Rows from block 4 of a small image classifier, named by matrix and row number. Each number is 128 + 32 x the weight over its row's rms, rounded and kept within 0 to 255. All counts start at 0. Numbers have three digits each.
After each channel's rows are labels from the 100 images, of 14848, where the channel reaches its highest value: "top examples" is what is common among them; "colour at peak" is the nearest of a few named colours to the mean colour under the peak. Only what is clearly more common there than usual is listed. The data: rendered scenes of toy objects such as cars, trees, mugs and chairs.
# conv: pointwise conv (model.blocks.4.conv.weight, 384x192x1x1), inputs 117-155

conv.124:130184109134067078156053090103138175121106121123135116177122148113129191142128148044098104079159132124144137099165129
top examples: barrel; largest object: barrel; mug
colour at peak: brown

conv.102:090145117112125226100094121082146062097112182150098109111113157129096157177175123120160156109095116092081085091165149
top examples: car; largest object: car
colour at peak: brown

conv.99:133131074111115071086163136090118124088129103103112096137115134153138093170125173133129116085137123086142140129088095
top examples: duck; largest object: duck; snowman; largest object: snowman
colour at peak: brown

conv.11:158196110120116126059159136101127085087196097169128169170166145093087155177139121126114108084142126115120159161109054
top examples: robot; rocket; largest object: robot; largest object: rocket
colour at peak: brown

conv.107:130149119124172179126127104154133140214147138132155125120117076136147086108092122103158095147120120156129146148161122
top examples: car; largest object: car
colour at peak: brown

conv.374:118117130112107039138085182134101125103131130155112148072182142124118183179172106128153131094109128255094189106116146
top examples: tree; largest object: tree
colour at peak: grey

conv.234:175133147101125148081088130185137067153116160129168144135097144158041110141133129120122074138080117093069131134086092
top examples: truck; largest object: truck
colour at peak: brown; black

conv.112:128141186118119112176112126137147110108164073134147137138112089125095116131118086067170205089104112108098138182157150
top examples: count: three; truck; largest object: truck; robot
colour at peak: brown

conv.65:093112162111116150158122086144122130114143195127154136125099122062090164144121170124157174130093143128122101108163102
top examples: car; largest object: car; truck; largest object: truck
colour at peak: brown

conv.144:214118175111111110147114098098114109125085171116108134118148161162134132146078157127141149138134161104068095187138171
top examples: car; largest object: car
colour at peak: brown

conv.170:171152159161097096115099069124106143139137089123177141101166171158180152197166161137120132106124106110105150115059152
top examples: sofa; largest object: sofa
colour at peak: brown

conv.252:104104179144121087088157140099101152109113126082085113142102118109108101133078128080125144099144147123110118137109137
top examples: mushroom; largest object: mushroom
colour at peak: brown

conv.35:106079143122107085079121127091099091120140085090134109148149112181104099167135143133078148097115094092129138110137111
top examples: chair; largest object: chair; dog; largest object: dog
colour at peak: brown

conv.49:114103098140119132082134066165128140134127051134115104083158087102169149176151204120081152126029079126092070167157097
top examples: arch; largest object: arch
colour at peak: brown

conv.249:071148160084078175200149160105159145114121077151086099107095149130116085152148100148146159118165137204150201087173139
top examples: pine; largest object: pine
colour at peak: green

conv.284:087080170118178111127112172118152081161082138151078181105167155202065127146172144163101108107163132136142168067117134
top examples: tree; largest object: tree; house; largest object: house
colour at peak: brown

conv.113:136125115096109101101172118174094114162150138095093139133135130151118130177162148159130059109151149144131116133103146
top examples: pine; largest object: pine; snowman; largest object: snowman
colour at peak: brown

conv.238:142098125138108097161136105117174140124155110125129060131144130109055193086121087104147093164080119106135083098120112
top examples: truck; largest object: truck
colour at peak: brown

conv.270:111104120138166121114106155105209097112149162090088095100129153134104103098133122120202075144137153107089106122099123
top examples: bottle; largest object: bottle
colour at peak: grey

conv.74:083122091110169108081140119144125126169128118192182131136107146120074117151093107143126109185163090177121131115093119
top examples: tree; largest object: tree
colour at peak: black

conv.378:135088075146142138129109070106132097186198194140141097098102141142119166131093113111187124129120109090124117131139152
top examples: barrel; largest object: barrel
colour at peak: black

conv.255:144122166133110151129216101063140120155203127135108157078087088149131090141109095144098153121143137166155054193125094
top examples: flower; largest object: flower
colour at peak: brown

conv.199:086122165162130147093118108135155114146132116103081172099099126114148200109139142116138067152060090109157148062130146
top examples: trophy; largest object: trophy; car
colour at peak: brown

conv.256:170112105177119080099155122106142138161099112130136142189125136117082115113094108169137084178127140158104157181137091
top examples: tree; largest object: tree
colour at peak: grey

conv.163:098109207148125135122072182125115161120127120111168130116111097116099138122106066074201137118160183143164135123090112
top examples: truck; largest object: truck
colour at peak: brown

conv.329:113161134130066090121126082138115165187120109096136169085141124062152096117138090110133099193123114131139182120159100
top examples: mug; largest object: mug; house; largest object: house
colour at peak: brown

conv.200:191102094100122156090163158105134189170117182141163120168140087094103118092146157111186094141146202115107129159106096
top examples: snowman; largest object: snowman
colour at peak: brown

conv.258:136134123167135107039115146148146132112154122148063136160104126121085141141114116144157132122141139123135107142152110
top examples: robot; largest object: robot
colour at peak: brown

conv.223:108159179135100065128062119111173164145141151165103124112122130170137138147093114164097170090169132162147109137164097
top examples: lamp; largest object: lamp; trophy; largest object: trophy
colour at peak: brown

conv.90:159083163106091137099144107122156094117097135087087111107090215124124103104128081062118138121122134093164164095158147
top examples: pine; largest object: pine; car; largest object: car
colour at peak: brown

conv.38:163131118078157101146168213100169058140128087126132123125158088122118125105117131117085121103110139134069129145090120
top examples: sofa; mushroom; largest object: sofa; car
colour at peak: brown

conv.211:132135094179077201101145141146051080171133180113143100100140106121146118152088121119196108142142126125131148078143126
top examples: car; largest object: car
colour at peak: black

conv.311:154086088083116092140109195129114139207166148105103111169119098116155108129098127161115158152124195152110137145151116
top examples: barrel; mug; largest object: barrel; largest object: mug
colour at peak: brown

conv.153:087105067148183135075108107100231093069086134144140128138185151163088145135106145100119078088058142129137152135096100
top examples: house; largest object: house
colour at peak: brown

conv.187:103109149085098122086255155171157084169099172154097139123170081108153149097061150086117129101081127188108086096123148
top examples: snowman; largest object: snowman; barrel; largest object: barrel
colour at peak: brown

conv.307:128031161099169194074142094176130106143087150159051145063131185114122139147174099150160141119131127119129147142107058
top examples: snowman; largest object: snowman; tree; largest object: tree
colour at peak: brown

conv.262:090110179150111168108112126095129096130067106122148108175139103172154133159085134168098074162147073141105157179082119
top examples: umbrella; largest object: umbrella; lamp
colour at peak: brown

conv.264:099190164105105061126163142131093104152116134153138118121126139117096119139117138159043126044117095111134117119060063
top examples: house; largest object: house
colour at peak: brown

conv.89:083128109094181113114130096071132067152101098091091138109135112112139078187144171126144119113119158129061141103163113
top examples: pine; barrel; mug
colour at peak: black

conv.98:113085085128119083103120059129112104091083065186124140128129205121111178062141141164142107105084101138132088149129086
top examples: arch; largest object: arch
colour at peak: brown

conv.192:055163077094112178122140121147129116119072059134195089104097150142139174063107141152135136100117138121108122108157130
top examples: sofa; largest object: sofa; truck
colour at peak: brown

conv.6:087154163136149173075179085099148139141112116108100077103093201122142101125171126115129128110111178135097197092099162
top examples: robot; largest object: robot; tree
colour at peak: brown

conv.373:154137155157120139119083110095112150146094123210157110181133137081121110096162040136105124126147153168133150084110121
top examples: house; largest object: house
colour at peak: brown

conv.126:098146179136120108150118124154120099116128111184089150160149183157132091164133143143082108069066099159157077121163110
top examples: trophy; largest object: trophy
colour at peak: brown

conv.189:124172121056131120091132144098139105208159081220192118098089091077116118152101110130169106118129150118085130185154099
top examples: barrel; largest object: barrel
colour at peak: black

conv.40:190128185246127163157148051118144091104172100110121137148092093148150147110103151121136114101168129136130060083069131
top examples: robot; largest object: robot; candle
colour at peak: brown

conv.93:147119089196106062123110148177156103135134104105130151147161091135151155223105136167119103111163176095082105157115140
top examples: house; largest object: house; mushroom; sofa
colour at peak: brown

conv.203:150118117142118170105179149162085069160142091161062177130110095142092173162090121117123161158084109091071157146050079
top examples: truck; largest object: truck
colour at peak: brown

conv.272:135100155122113108098145084129097053098135159089125112175106164160107129141082077143140112076192143219065109133166130
top examples: tree; largest object: tree; ice cream; largest object: ice cream
colour at peak: brown

conv.348:108125127147098112160159171086136200110103094130113117143117080173140159132135125146096121196148101146084119080151099
top examples: ice cream; largest object: ice cream
colour at peak: brown

conv.95:120176145161160093152095100118101075126116063200162152171122110233148140107134167140191123126106081151107081125109111
top examples: house; truck; largest object: house; largest object: truck
colour at peak: brown

conv.242:148093103115104082157146154059162130139134097169116156082090130132135136139129161141159081087083108163143132109137091
top examples: mug; largest object: mug; tree
colour at peak: black

conv.139:140112100129123084076080123145142100203146121114085109139125171116140119147122156112148114143137087125130074129095120
top examples: teapot; largest object: teapot; barrel; largest object: barrel
colour at peak: black

conv.29:136091179121117134104167133074129071176163131178134133121102193125198157168133107065124122064176055111101165158170144
top examples: barrel; largest object: barrel; mushroom; largest object: mushroom
colour at peak: brown

conv.291:191084127100148081103124148100124116161203160161169150117084146074146151116101106114122140099104085096146212149160138
top examples: barrel; largest object: barrel; umbrella; largest object: umbrella
colour at peak: brown

conv.75:169111105136148069147161091121115142068095153161098147091089113146157130129129143100150132149118152071096123092106069
top examples: truck; largest object: truck; ladder
colour at peak: brown

conv.137:125145152150113059120087039069133099121098110102157109105147129124090115140070140125115084060140125109166108094083147
top examples: mushroom; largest object: mushroom
colour at peak: brown

conv.280:101110113115162141117086069118139119177135131100204142084101131138141101114148155123179070124110130229116152116093077
top examples: count: three; black object; its colour: black
colour at peak: black

conv.347:121111108105080161119147108110115097094110111098136155121150147199138077128103178172144127095163139163143099065090088
top examples: truck; largest object: truck
colour at peak: black

conv.248:094103144145172111129134137137083115116155134166183147142170080134113169135084165067173127139132122104088142161080093
top examples: mushroom; largest object: mushroom
colour at peak: brown

conv.111:095149116075094130132100130130104173119130103097149116146146103144173107146081088116083149142147108067173135174093139
top examples: umbrella; largest object: umbrella; sofa; largest object: sofa
colour at peak: brown

conv.59:149143152123146123099097080093151078108170144202099053084192147159059145088096178095100081149148142127151130110150135
top examples: house; largest object: house
colour at peak: brown

conv.246:114169113161154084160086178126145134115095095122188200109153136142079079142124084137118139134062094188069126089148106
top examples: tree; largest object: tree; umbrella; largest object: umbrella
colour at peak: brown

conv.328:110155134099107132104159085130126128193157126128152127142127136138162141150147145194110138173111094095166147079083092
top examples: barrel; largest object: barrel
colour at peak: brown

conv.245:165099173114118115095187126124073124139179192160111138140132126115095150122155130090092104108131073091108119123106085
top examples: barrel; truck; largest object: barrel; largest object: truck
colour at peak: brown

conv.179:096173137127179136134100123119125136175138136150076133132142162117144107127093150103094119097090085114120082070154076
top examples: trophy
colour at peak: brown

conv.44:142102122163090080097107161106145070189120110077165112087116105205108122095161108031069086136115149094140129097059114
top examples: black object; barrel; its colour: black
colour at peak: black

conv.339:127098095203160096123146167127104140105139047118107174090130118116108066116160169175120136110145153115104157122130106
top examples: sofa; duck
colour at peak: brown

conv.364:115137105140098172104094138173091151177073149117133177143139150099106151128146043151063108123103164155092116145165099
top examples: house; largest object: house; mushroom; largest object: mushroom
colour at peak: brown